{
  "horizontal_flip": false,
  "objective": "flow_matching",
  "norm": "layernorm",
  "fused_qkv": false,
  "inner_norm": false,
  "experts_per_token": 2,
  "patch_size": [8, 8],
  "layers": 8,
  "positions": "rope",
  "optimizer": "soap",
  "final_lr_fraction": 0,
  "warmup_steps": 800
}
Rows from block 4 of a small class-conditioned image flow-matching model, named by matrix and row number. Rows with one number belong to one neuron. Each number is 500 + 25 x the weight over its row's rms, rounded and kept within 0 to 999. All counts start at 0. Numbers have three digits each. After the name is the row's rms in percent of the matrix's.
After each neuron's rows are labels from the 100 images, of 14976 (inputs lightly noised), where the neuron reaches its highest value: "top examples" is what is common among them; "peak on" is the class under the peak. Only what is clearly more common there than usual is listed. The data: pictures of board games with random positions, seen at a slant.
# fc1: MLP up (model.blocks.4.mlp.fc1.weight, 768x192), inputs 128-191
# fc2: MLP down (model.blocks.4.mlp.fc2.weight, 192x768, transposed), outputs 128-191

fc1.229 125:532530441500506474487495540497492507510516498485478518512517494498535468512463511482508472435467513512509493539529496494499426463460502485500507505524431502465544508442483516474488476485525501
fc2.229 109:469522449513514500499498463540481496496526504512487525523483501495464518482534478503471480502485482533522482565469516486480459472499490503493491479471564513528459539494489517532513502497534483
top examples: noughts and crosses
peak on: table

fc1.628 064:452477513503488518476482519553490519529490554514503518507480501506551474518505518506503485489503519501525476458490512464499507496485521497539510490513521489539495503440521496555500458446503477
fc2.628 063:487473459475495466482501531431535515486499480508524470508504500478486484493508513483515508494490511488505535496515487589526506504462508494544485500489501499458522522467494477497500482482502406
top examples: digit grid
peak on: table

fc1.532 102:493528475500480497473566495517469477517430509509518499532512496512476468506483481500493532488484456494505493495487480453512498491483494441556520463510460503524507477526510508524493477494494485
fc2.532 094:516522473501502495532448485493481489541415481508528485504522488503532522511519526503494536511494520515514500513456505518532501481489501565460491545490511508502504518497503509476522482514508448
top examples: discs in an upright rack
peak on: board

fc1.296 091:484446481538479510487439470490506487461482490500543459523504493516516534512518527485480493474504466469492519494480516518551495486530442492522489507497486512497489477474515490515478464494524506
fc2.296 079:477457470520487542469495474487490529517495526499516455491492467486484475506518499463501540505504519491506520485524536535479536541492559483498495476516501525489489513521508507475525545479505484
top examples: nearly full
peak on: board

fc1.330 079:500493481507508581538508475457508496487530488463516512516490514505515470527505477493512515514503484453491482456539501518504524525571503509433486491521496498491501508515490495412481493516483521
fc2.330 074:498492479487493563492439510559504523500548496517484507560528518517478521492488504495512522508498526431514523478470516499497509515572535480578485499506482499516477485549513488560518531512471520
top examples: nearly full; stones on a line grid
peak on: table

fc1.39 096:489482528551509492495484539515497526478507482466541547552466495475531518510475524471450499495510518503473518527515567483535491491508471460549478492440498513504494472496549536498541513518466499
fc2.39 096:495513490439489501501496531500490474481509506469469474456475493483532506476466528540455492492496508511503473473489448494503511520492489456503468494439510496499494537502437491501528487531550516
top examples: stones on a line grid; noughts and crosses
peak on: board

fc1.694 073:512519557492516484504472487474500499515483579468534493494534539513517466515506507526512479518502516505479461471500497511481481491547550548514486535514486516515516508483535529534476465464467476
fc2.694 066:525533473505504494484501495516495504494491573474478502522519528492500498495481499466501507484511508481451533510506505438431518432520526482491504476502516496466470497509498495516482487490508450
top examples: stones on a line grid
peak on: board

fc1.570 074:506475471535475599507484495438509512457490493502515499504494498499489471525484494525513445479554479479520410499457479518478465498488491455523498532500519516526487503457504513481474513535484509
fc2.570 074:530541533478498530517518468546470492516502506486488529491495504512513484519459498506512486499485465507481528506514522455469497492486463476524454545528536503524515498546494521528486518534529452
top examples: nearly full; noughts and crosses
peak on: board

fc1.7 172:453534508483511498511522507486481490489566505551536519498484457561536514496511537469506532474480493523507528493448459544507518447516513481493483510502510455513529477498457460481516490487525472
fc2.7 142:537537528485513499482475487498467486512565491455527518495516533440497485495484476464493527510481492543504520503530483472496511462495483534504513475489486474481464478496458456490474493513534508
top examples: digit grid
peak on: board

fc1.226 091:487497525500478497513495522507541514498496449485509477521483472490485484464475473509498469474486492505480458526452518470534470465472493506511519397462510507461503511473481539547485476511508533
fc2.226 098:503500487485456491505473507544537528492543535517521503517518516502490517502514503481481464534502530485482488470486496524527447484482553491541488530531489493511541511476517526512491542469522487
top examples: digit grid
peak on: table

fc1.480 083:466517478528471435482505488534516483508460504500531471494528516498491484471507483506439515528524483529516511497471465564526495486493486476541537470526511481484453517452490492524507543504510427
fc2.480 094:476483540494533444509523510487470532518510480515490531494552501506485514505470508476477467424519509478472473524534489527472473479480523421482507489489504507478524489480497491465482592505520490
top examples: stones on a line grid
peak on: board

fc1.592 108:491504510509496491497501505520465502530513491535473512525457509496504512532462534526528515486481458507481486503517436504523555478502504493537516461551482461488528497500532489484527510450472497
fc2.592 103:490508496495513509493503503496540476509515505529535503486433497497484494506450535482532486477524461490507511501500561505498447521491505488514506469549494542485534510502482507491517502434553508
top examples: noughts and crosses
peak on: board

fc1.548 075:479491503478488455500489532530493487509522496502495490516465500477491473433495535516508537494522540516515550504483466490532486461454455505464484521507467502495478471492456525471476498491526521
fc2.548 073:525511506530523503506514543546497528528507518486505545478511513468496490471501514548502520486487526502527548514511545469563510503454531467546510460505520470445518461524513461502505487478503508
top examples: discs in an upright rack
peak on: table

fc1.709 103:488486499478480445515510450525473500475518473507510544499532466490525495513500527464497555486500535518495532497514555477538472500503507470520510480508497465503482472534462559496506466474454494
fc2.709 087:506518494505518447527468478485514486497461505512501453504536455485498502506518518473482506498460507514493439494470464482532503523492514497453482504513497540497471521509524461519504486487558488
top examples: nearly full; noughts and crosses
peak on: board

fc1.113 084:544479523547488481495512520460500516547492557475524492532498512483482492539480491526479509533528462508478531528517493545480480475515519495492509493511490518531534525511515510557491500486514482
fc2.113 084:536481465463498497466523518522512474499497510516492509493468510494472479455483472504472482543482478484504449481516528502462518578506530490519541449489462498511526496483488486460501478487481492
top examples: draughts
peak on: board

fc1.368 086:474495475519497476463547475525498487482497540459494516457491540455511561501479499483462473509507557465502521491471506467510471535446497517503496489452482535522518489462491486438509483502486471
fc2.368 081:520472481463500477499498487514500499527517510500519496515526532471476527480457524507449466437452461503484522500495519503484497499538538458543535466473490469511467494507504515550509511528492495
top examples: discs in an upright rack
peak on: table

fc1.417 078:490516470532475493474549514517533506511503461542519472484528496494540519490535517519507497499496460502472501475491482521486508494463496500496524507479518505492491466553490490489501531494492500
fc2.417 074:524505503464512491474560516523478502539536526504493518505527488507517523512503520487507438483523497509523498504593512539477527571429508486459521448518496488519499498554522509520478558498484482
top examples: nearly full; noughts and crosses
peak on: board

fc1.135 079:526524467479500505488499458439485451483491520461488455494467490539482493546480511491515458514474501510487511489518463510517503512513486454492490470499521480499490492522560515479484473504486528
fc2.135 069:493490497504503574487505491517544503552515542493496504530493515491488490520501503499510502490520473494550511478509472521466485515520507509548515499485478526505502488487531498487527489481540479
top examples: first side has more; noughts and crosses
peak on: board

fc1.484 083:514451503513442521485501461498471535469490544484505492490461526472526522530512513483502463464466521471472487511520498467485487504451513418487453486526492527525536481485491472553523563474510500
fc2.484 081:495479519507439457490504538508505557503481495513509470516552481482479484469457476536515518500514474518476516513507520529504480503484486558499508475445481548517498505467527489478446497493525511
top examples: stones on a line grid
peak on: table

fc1.355 096:501495494515469486505504500487507472455458488457520488451495502475474516494522508502511508536466487536504524510537501486493457477477524478466488507462460522511515503501509468526489505497505484
fc2.355 087:480491499491515498495492497509503527525528491447474498530487498482496533515523520486506486476520485471515449487484493489459540531502525495504490496471473476519540482515464512498485524485474479
top examples: discs in an upright rack
peak on: board

fc1.625 076:489436500493485481479494485522500492475509504468474493495470471498513461467545498497489531478477510495519523485506510506478512512477498503463487474477522535466533494470486457470478468462488537
fc2.625 082:497503469497470538487474530507517521534473520481501476516494491500498504525518498503489458489540527479494455493538468512504476514510507533451496470474482473519532472491492501507476499473508523
top examples: discs on a green board
peak on: table

fc1.667 106:498507472487506552503498471572440498479486366506481491486468492510463480480488506495498542496485462497485525495480484507543516489512506512515516507486507504514458479496472483485486506518483503
fc2.667 108:452499473506507525493487506505429518545471623490475494484534491508525511495520481518495495467519520532494542511512479483501539511511477480462494442487484498502507501500500496487520510488479503
top examples: digit grid
peak on: table

fc1.479 104:521490514500502459501485498444464489497490510453465522491433491457491483464505497472513514468503481479452468525523490487533491489455507493494497477512492487476507475487498484518480472510488571
fc2.479 103:470498478521549520480516479573505494475512492517516538490521488527512495511483484457476536503522511454440452493501466500543498488512489440500501503535501467518501505502482532484515564514502564
top examples: stones on a line grid
peak on: table

fc1.422 103:504517518498506501487438513508485533488508487498484499507473485464468491524516518487506522547475514520504487477503493517481428507497463467497533489479470507509567491478494483473517510517528507
fc2.422 120:509471478515494498484453511497533460481488503491528492513477478458494506518527505514507498495503508476511521534510504508486569494491464447499517500479449489488566505507516515475531495505467498
top examples: discs in an upright rack
peak on: board

fc1.673 081:473526483493478538509472528474472512550503493510451488513490476466493467493517482488486449500496489498493497509457522516508478464511520528504492532502491503430498493429487499554510473509471531
fc2.673 087:529490516507499519499514521500483487467483515506528505480481502489478514472506503480515420493490511514528483524561492474454511505514498510471512526513500484503560482439500512495530561488517486
top examples: discs on a green board
peak on: table

fc1.112 096:463449523501469490546501520479524508480490499544520478491489491479460478508481498501476495490566537484542523448477503531468502458483459515518515523458528463527488472503485522506504505483508500
fc2.112 103:469526482533521516550487492500474499480492502530479516514478497487486505493499496492479519495428533526464468557485508492476484522472457517518522502471517537509464539500500465495507493495488541
top examples: draughts
peak on: board

fc1.171 092:498487479443458479496435475510502538520511493483498565490488513482539537502500522532475492498471513452499508483490502550482525520501455542504514501493497490469513500489544472515491520463503504
fc2.171 108:500530500549532504475441472502488484480473525462496419503487518465499557500495514456485511493523504547500515523498486547495472465506463543495508507507488508523547491496452542523501488441505484
top examples: discs on a green board
peak on: board

fc1.622 200:487484503485510522553518518515502499465518518475454479486496493476492473486465541420525502484537493496505474466495458486518462503515526521466541504533487536513491459501495457515523504496509503
fc2.622 184:504478504483514510457487488498493507537531498527459465476493504521516527520541456405483503482543498482502469466500456508520458499525481485515468501468512537493505457493483447493472513517520489
top examples: discs in an upright rack
peak on: table

fc1.165 093:496485479510509529500516506426508511432562486535488501498473482494515490506474490510500493486510488471529513486489462502518508463495489440488488520510544483540521530492472511427529493551497491
fc2.165 094:528483484503468502522471513541540512504539503501489495530538518503488508491520528505503467511494549451516453485543458505548482475493499565477510504487482505522507516485481521520492513456485539
top examples: noughts and crosses
peak on: board

fc1.0 078:453502477507502529522446493493496545452495517429504550500484514490543443463520485528474500494488494494552502496419494491491534509476468512524487470496502483482515486485506515481473533475529514
fc2.0 080:507468511503480488507472520487502464490454458442506446534493532497506468511497482469487510483510485525477483490489502517492476492454449502497509452484507534484528538459471524488467461464484499
top examples: stones on a line grid
peak on: table